Weights of a small image classifier.
Model: 30.8M parameters, 32-pixel images, arch convformer, norm layernorm, activation swiglu, moe expert_choice, num experts 32, patch size [2, 2], depths [3, 3, 3], widths [96, 192, 384].
Rows from expert 22 of block 6, named by matrix and row number. Rows with one number belong to one neuron. Each number is 128 + 32 x the weight over the matrix's rms, rounded and kept within 0 to 255. All counts start at 0. Numbers have three digits each.
# gate: expert gate (model.blocks.6.mlp.gate, 32x192x384), inputs 308-383
# up: expert up (model.blocks.6.mlp.up, 32x192x384), inputs 308-383
# down: expert down (model.blocks.6.mlp.down, 32x384x192, transposed), outputs 308-383
gate.102:149175139157124147128155096127151132166146135173093084177125148147088147149115136115080116126120139158145103147096121158137090151137182157151119138035134106112123062197152140129121151121126179159155140137129117107135106108143122
gate.103:106103100122097059136124086094121155106085163132164141091079124137167138153162146151120102103171134178122132119131170167193107122133119122157145118175128167127052095131132087132148155137112095152120123077153135089120165132121115
gate.104:088184152146155087149132235127106150167213120139133124092162160067127140060148127092096132073061154133091147103110125116115143145138161119130113115108113095141092201133183103039166165156111182088107170157083108167087159119159118
gate.105:131100102163132163166132125099134104095143139133131134126171150118105065152130126162095152110137132143105080117115152120245088085144116121140140067106091099185151149170140114084140107110122120160146073135127100103088130117071120
gate.106:098186130125147128064101138128151143136168130171094040111144155192119124142154155130184193098136143096156126118091139204156093117106187160115066065109126185150158138126128089172146095151148168126120193109128110146111085105099121
gate.107:134120110157119165172143122067133166121141145105090066109151140143134170157114135124160165166120159170107118080123058144142110114146173193137156139139131165098091084092123164121109165106099126108151072146177120091180177075126141
gate.108:107130180097098108112127134132109207109122158148127070077140119110153122107080173122087055170098189158103118125178131138137126158135145090107104101127131127116095142141113140085079124176107095132124097068179125139123089086142185
gate.109:103121101135144068122101126169070156185090106098158129086075130126177118138134090108117136167110128137167162075170134159164090136070096116077185095051114089094153145127143166104203181130095125108142118127094137174106092125130112
gate.110:155146079074126155134144084137148120137080125093132171121130140183155113116126155166148109082121118152137102117130153122151108087135134137108134137167141140108116149137123084159131167153091115143118158091140097086139127162114110
gate.111:163126138102111167183178120148116115154115118133192120132148137079081097083089163113113096187114129093102173164124040198107136156086104107137105127144112099123135112086139131111099141137150178169106150122112193224138090086131148
gate.112:093122125149107103165128189148136149141153136134186128104166113124119156138099087135063138140145110171165051105122125106255134106142125169136110148129126124170146092131161188161090125161123145084101060099146129136093100139123173
gate.113:150167081132167122145092136082148060204111081103164102095102122135153163137105179124069150049178153134192099110042101086191110038051211135137169121154137168116198130173104121145136138128118158178116137153122152124081147150129081
gate.114:113151164064130159107137102127126113171127124104163215110173136145121182140211125169135139112140172144114104099160170116096082088105106123132131099082100107148138132099072088096166130208179130146102121120096124118138149169158133
gate.115:124134148140094172129154084144114110152124151056091179077136142160149142145085098160103110159119143113127093131133164123095113104101128161111117097121139161090122136078126131097133112128150096167122152132162116102125142171150116
gate.116:115131137160107093114138169146146143090162147144132075197115141163080104105109136125164096132131080103154248075154191160165109093186132127203109148127125114129140075131164138107077127104109129063102119088114136102126127101116164
gate.117:109112156172129122197118109195162192101121155173130104138119122137099119107107110114098173113134164133109194138138135153089116149153132107125160112164161151135117148153147120084124131095132166138141149117103107112091117132095122
gate.118:098097188151148105093079100154138162104111118116110154197150114108186130122085093122136125077126136119161195162172148144090172099170148071179122131145083144136118161073108076106085129147126129129131069147126169160150130115183102
gate.119:080107154168144120163151149154150089119141117115144081076172133141135143093123139127128136212114089112096178087136124157191158147123098120119158142171130109134110105054099097156093072145141148108081088159140138128157099154134158
gate.120:153182154182128079095162163118160184153101110156118158140061110113134068105097108111105255121100114130215102094118105092195129132189098130122185078150101135118155126140121137102157204085087123126106112217147110141143171100142126
gate.121:116133112135154133132166133104137127154107142109096051100193111122172172135183133116147123182080101157109183133093137121142131138121101154133136159155115217117079151135117136131063143129150117120115117153116178174160104114138078
gate.122:159127117121147107122126125153120119173122127090182184179146076083129104099130112144124144108123094145146137148180098139057175143141159077096092117152101124143125134100138153117135118164117139114183092089139081127127086129109132
gate.123:113101161161113154147093069111096170099088138099113131095108120148197132101095151099126120096159090141111078117116108100099104141171148142103128118125161163115139159122105159127103156097138110075155184138083103058134129137108071
gate.124:104155081116133145127145132120152162124128115179147150153147110154172100128102100096132141109131032105102074158122105108103122148113109104156110072155149144117137120105101100136166117108110086158107121125116118165117089117117134
gate.125:145147122116127147114170132168114103158153122131124190117145157110086155116096164103108141198137107117141079152174116095126156142095155146125139115160137170143134075089120125131090135157098099067129094096142092144167087095132171
gate.126:115144141131104091137105162123124135125089120134144124153145177113078115116114166185079121123151131147152151142144148158149119133115113155154140100138092089137141121156163109137139130085101141167148091154158091122154128067107120
gate.127:154108121110122193169062094102109058105165099189138065142161098145148140130098141148145069100160141151169050103156101059174145122199138130080092132130132146141173161097075121158133184120106107110157172110161168090154217103104152
up.102:194149120149157100149122150165114136159136093159120106083108154124096124186088146103095107061152109165138104112078121132119114120126162144119122142139107137118102027152127088128115148134120160189117173199121140126123124131097087
up.103:117122153154111095095127136111118154165117172142161085108094104062153121172132112143129101141181097128152144084176143184152098132094138124081137081161105181114099116136096131135108147105087078149149122119126119105122127142154110
up.104:101162116151160089154098223150137158150157119123134180103087164034093119058114132086088147035098122145095093114173138104154121161154131105170181107119139112128090128165134117040129134207104145116134129185087112209064147122168126
up.105:105100095159149147150120131111128122087154128123132145123142145122126077138145148150148133089105132182083094120100160132220100085143138116172130089108100104158141139167164109101147134123096112132130106102105110101109158094077137
up.106:119129125124134077140105181173127122110140124093122139146107136143108119175169161126162114090165085110149144101166131170128114107121124133099100118113120172127148148202113090139106130186178141139132110116103133136114113096104047
up.107:134147117150126123144153174130107082117124176099124170104150147105150107108101183141178124119138147083094113135102124175073113102180133073136086135094138117155096136163134160151175143196092110108172157140097090144107098156140054
up.108:098182107131141082122111102127141139094132153179151117172127138114089143100075130143108106121099156157106090113255142127147166136123129100127128100157146157160111148102083105114121153149133114153080084123126132169091110094159165
up.109:108137132112127063140070107124120173169075104078130127083078116117158103136160107053085164188114099128149164054176141152176107155054106094071182134075115094079113122119164177095175174113083120107144106148094152222120117109148132
up.110:179154231140094118118136154173125121141130150148133112128114159099083153148099144157156107074142113157069154135142133164120159086138101099142143138103189126162125150097136100111075124138140131117096082135146111156180136166166153
up.111:071109132122136132039117150122122182080126142153101099114095113129197153157145121152162126085131096147112156140149145067147098121176141146142118081101152172108158127146162174134129094166072079081142075149189131071135174120134109
up.112:130113158148121128102155113116113096139100136148086109188137168166112116105115177099127094207116140131144147121137126135094116127195143105207139095084176146109083116148139132143114166128157112115093181148163145166138101097155141
up.113:079104172114098110119167118177118171031132181144095131156157111128103077122146078116192071183087138131045158158212174151048147191171048103135125110103118098177094134075147144125111149128151151063130126070148108111149089094092157
up.114:152117118089076138112121129163143199100100139148101132102135131128108155161162091117098129115153144128158222123139177141054138148127179166087099145090151145123073094120122121164204075174169179143112106123154152091137135140133087
up.115:099107077128158156198124156117117110153131118192129064148141045158111172106164121088153111119096075149153093113153118125175140124184141107150153116146100097187104161131130129138135162125112156097113095114116120153130160110102132
up.116:193113132079134113143134118109138124100126098132120140203078125158162146103133080149117134140146150105185183119139141116183109103099113105098134105133155091141124096092093132134140152148161090106092096140113119113095169164108121
up.117:112163103137110164108116090093142069140141129094097156116140132084180111140171107175128113144119109124101107099121107155164159102170156138107144127102085103166152142122128121104131140146107116134126116120150079203128132184135129
up.118:171093103100113168139118152099086079098127146178167105076162168178116110135092162114138100162171076139129079106152178099098120139044128158081097112106147128136139099136158136118155169098136097146089199139108147071103109096111102
up.119:162112070103088131133108168133100027142112124154155105131150117135178147090130150093161097143131156097093068129105119172096148081130187184128128078127151128135139184136172115148118093162086122145082137125088155105117107120098125
up.120:137143136182133088114149138122161160135130103144092167161039109156148072105103128125088204167115090139168114077149139109133149142167074147128180080149112133102167099109096114089139186097075134101094107185152125128139166093145094
up.121:077135113139128133084132164094129135170117180131143061118154136150094159129165133103153140104106112182108172056119123198182130142119179148115144090132108155120154157124125161107069121148105160134096161153121155124141112095127139
up.122:134172181095080140106112178167075164064145151118110087075149169175148138113124107123098131042100171125121102149134177112151068110114148151161120090078119087092144126128147121136067123119100106135168121116217164053081140082125142
up.123:087106129152092140140140133142099144087093136127121129153071131151133124130060147149100130083118171133081219108122120099049140153116119117139149168157170161092170170107115140106160134143133140120098149102127182101092129199123111
up.124:105141119118175073077169137147121154099123143134127138091074113145128126147093114113133135124136151133105157167151124136171110116147154118106143171163092120138121185172095160082107079089146153141104063130127109081156085137135107
up.125:152167182104143138133160105136115118172156121106127158157134128121101124162098170117070141198115138147159082146162168110180157136146150116112150076148145165125131047091082134140049135154162156092138106128153111159146111109161168
up.126:135127132128130100173147188141147122122103110071161133157162162088054110126069166166065103111141087153173173168109124155146136134077109130172129128128106090163161139179158122102170137143113155177121080173155127117132145114110145
up.127:098128148154161118118145099186152133127106153143130154135084132129101100137095110118110141107100107115092203164080149186123115105150167123165119145104145185176085104137161148100142140203155151090102054088133107147084051116153128
down.102:137035134172112153046160116146194198158178136223128073115225079089078114143129161181146195183136139106049113161100185054147161117095076221163158177161114165102175130091165122128055112125139165114072156122187066189121143060115160
down.103:118217120105114160154155200045098115168147128128098097159088089105075137099055171135119129171148146081098084126099144098094140130074099127098149139140118133150094141173147197127132131152106130137114139151122148192127140114143161
down.104:087099160112153129101142137165136085127134157121132112126137135106122144132151167137167136124159090130114123147115163108103183101117100154113103150135080149146125101145191131149113151143114095108074117083138162128145081086111130
down.105:069011186170130131050085104141078200219209145194071086174225168180085228111174076124162103132113156169112204066025106163143137163041145255116068255105131255104220091113111161091077082187126179026110145050124122140075149110162130
down.106:139128126126128118102142119137123096123127135120133134112111127104121126118110129134135128127147134136152124143141156142131125141113128119123127136123115117140121137141119140159124140118128134125126117131114132129143125138139116
down.107:143122126115131139114102132102140138141137130120122102126121082148123127117143119143146117104131084140169121124133180116185131160119093157157150127121057109138102122130116136128114114133117157117106149134155148130125132103104107
down.108:154181120124127127105088123142142150101048150146159130096105146095128151141091151128142131127166115127122128124126167155122129097159177141156140091130112117147133104089139163135111112130077135165165135144092149161165146099118159
down.109:126101127053143077063126094147117148107158171124086171113133112113114132209148152180129089147119110149142100098198151089084178168159087101119050155127155076135105156115195162190136091180140143128144146097106137101125128118143109
down.110:139110110139135137135141128099113130134149124109131109125121127114130096136138128119148123114121142134158150133124122137120123139145120123142123124126121115130145126127129140154118133147131135125148129134111124113109124119103137
down.111:180149140181123153138120151125169110118154154098138111137092144147115125171117148106111158124108160169162122120117136156106157092158120110147142107126155169146100140164124101137111141132126147146124103124128126145131156108112144
down.112:143127068129079155100137037120148058106153089186163174139118115179143128142102130101148099155117110125141152102151098148097121095097106146114135117094136152135112159104114145131203127113126095167143110160162154137073103079165080
down.113:128116080110128089142111159154206175130120074080205024136137105096181129109094146091166079091184096108180135132127124139127133101180130096161244013133169169161084115147078136145141051121075108194088217148198137120139239066105075
down.114:157105136146057078145126160151174120174108143173127101101124142103118111124101143135140114112143107121119095144091107114167132155151121098131142086144170123179132122106149141111122114105137097075103167167147116167119114120153139
down.115:098124056133150125152166167130095132126108115186119123103161084103126086116128093164178179139059144079179118071140128089143126125095173073135127139113123178048113188142131128096150112115126089195148157102201102143095146140138034
down.116:141119107143159162123148089159117108142136090082065095122144121170116094082084168115143106168089157126119125135141081169111102131150097146055086109179158170101161120093144135128120091114124128108149149115102114169157108125142094
down.117:105109134179102098167129139152128141181112135136136100108154139135109178137112153086135113134169129138085157124129108135122130105106122113143133135134112167105087138147128142093111155150114128103130088130120132115123126135160108
down.118:120123084143141094161117130136100163115145127134119084126100139141138147088162081116126138109160125141170121122145108135117112116115111133179182107163110159095164102161139140101132132136104064095113119094141077119086118126100153
down.119:148140098118128166118150163075177145161151117115127135120144105115186102108120142105147115095111126157093155108111132127131106112121124176121147145119106099128140191111114138160162132078147149118102119126135140070141153143121133
down.120:038096188181109113117094139149145132178041119086170193174199132138079119099089154091134173131135074088159095081111153148166154112124053162134148159121114175208129110155131136150128076139057131062097131124062230143164067123102113
down.121:133116172100111148148134159128163145165095126135123145120114140124143075161129111126099145153094095119144138142101135147124146184119093109131156137131106115133130135176102114148114120114135099135158102125132123122106101144138169
down.122:118146138146148127149126131125181147110104123117106078112102130107135111130143071154132119135118159159125150121158142112108140129158140117175142135104117156091162134122106115103092131117116090164109117102115128131082143127145135
down.123:117115141196115089144140073136071152127107165080126152129155203157114147160163112093139106194132097143150112138114081153135125120115120180116027131123107096118117093152091132140094154125129137083105132048156115143119131106131173
down.124:137126132095140123141096121131146110145116125113115134141084120116113158114125146134120107133105136125175108114159137109124100146132120126147130142144166134115148103149145132117110109134128111121131122162138120113146135101149151
down.125:103134122131138129113131149143103113116128169150114132104136148118126144110136111114145142125089104093118138118099107164150152119107143103104129128124132100138101130110104108119128115129138138133159126125108120124134087154137085
down.126:134091180081031148157148113130042123200139083194109062115086089179127111134125121096153160157132071084138109141124114052104130114113124209169124080200086158076105150069105121174104150141112173149135138081158099140094130121118158
down.127:190090116065141149122143107086171128043088117061138044086142097106137071078150177169126126163173138137145138109149067092123101107114094098078131068109095069137175146069072132157098114079141092141100151186124193141153176146103140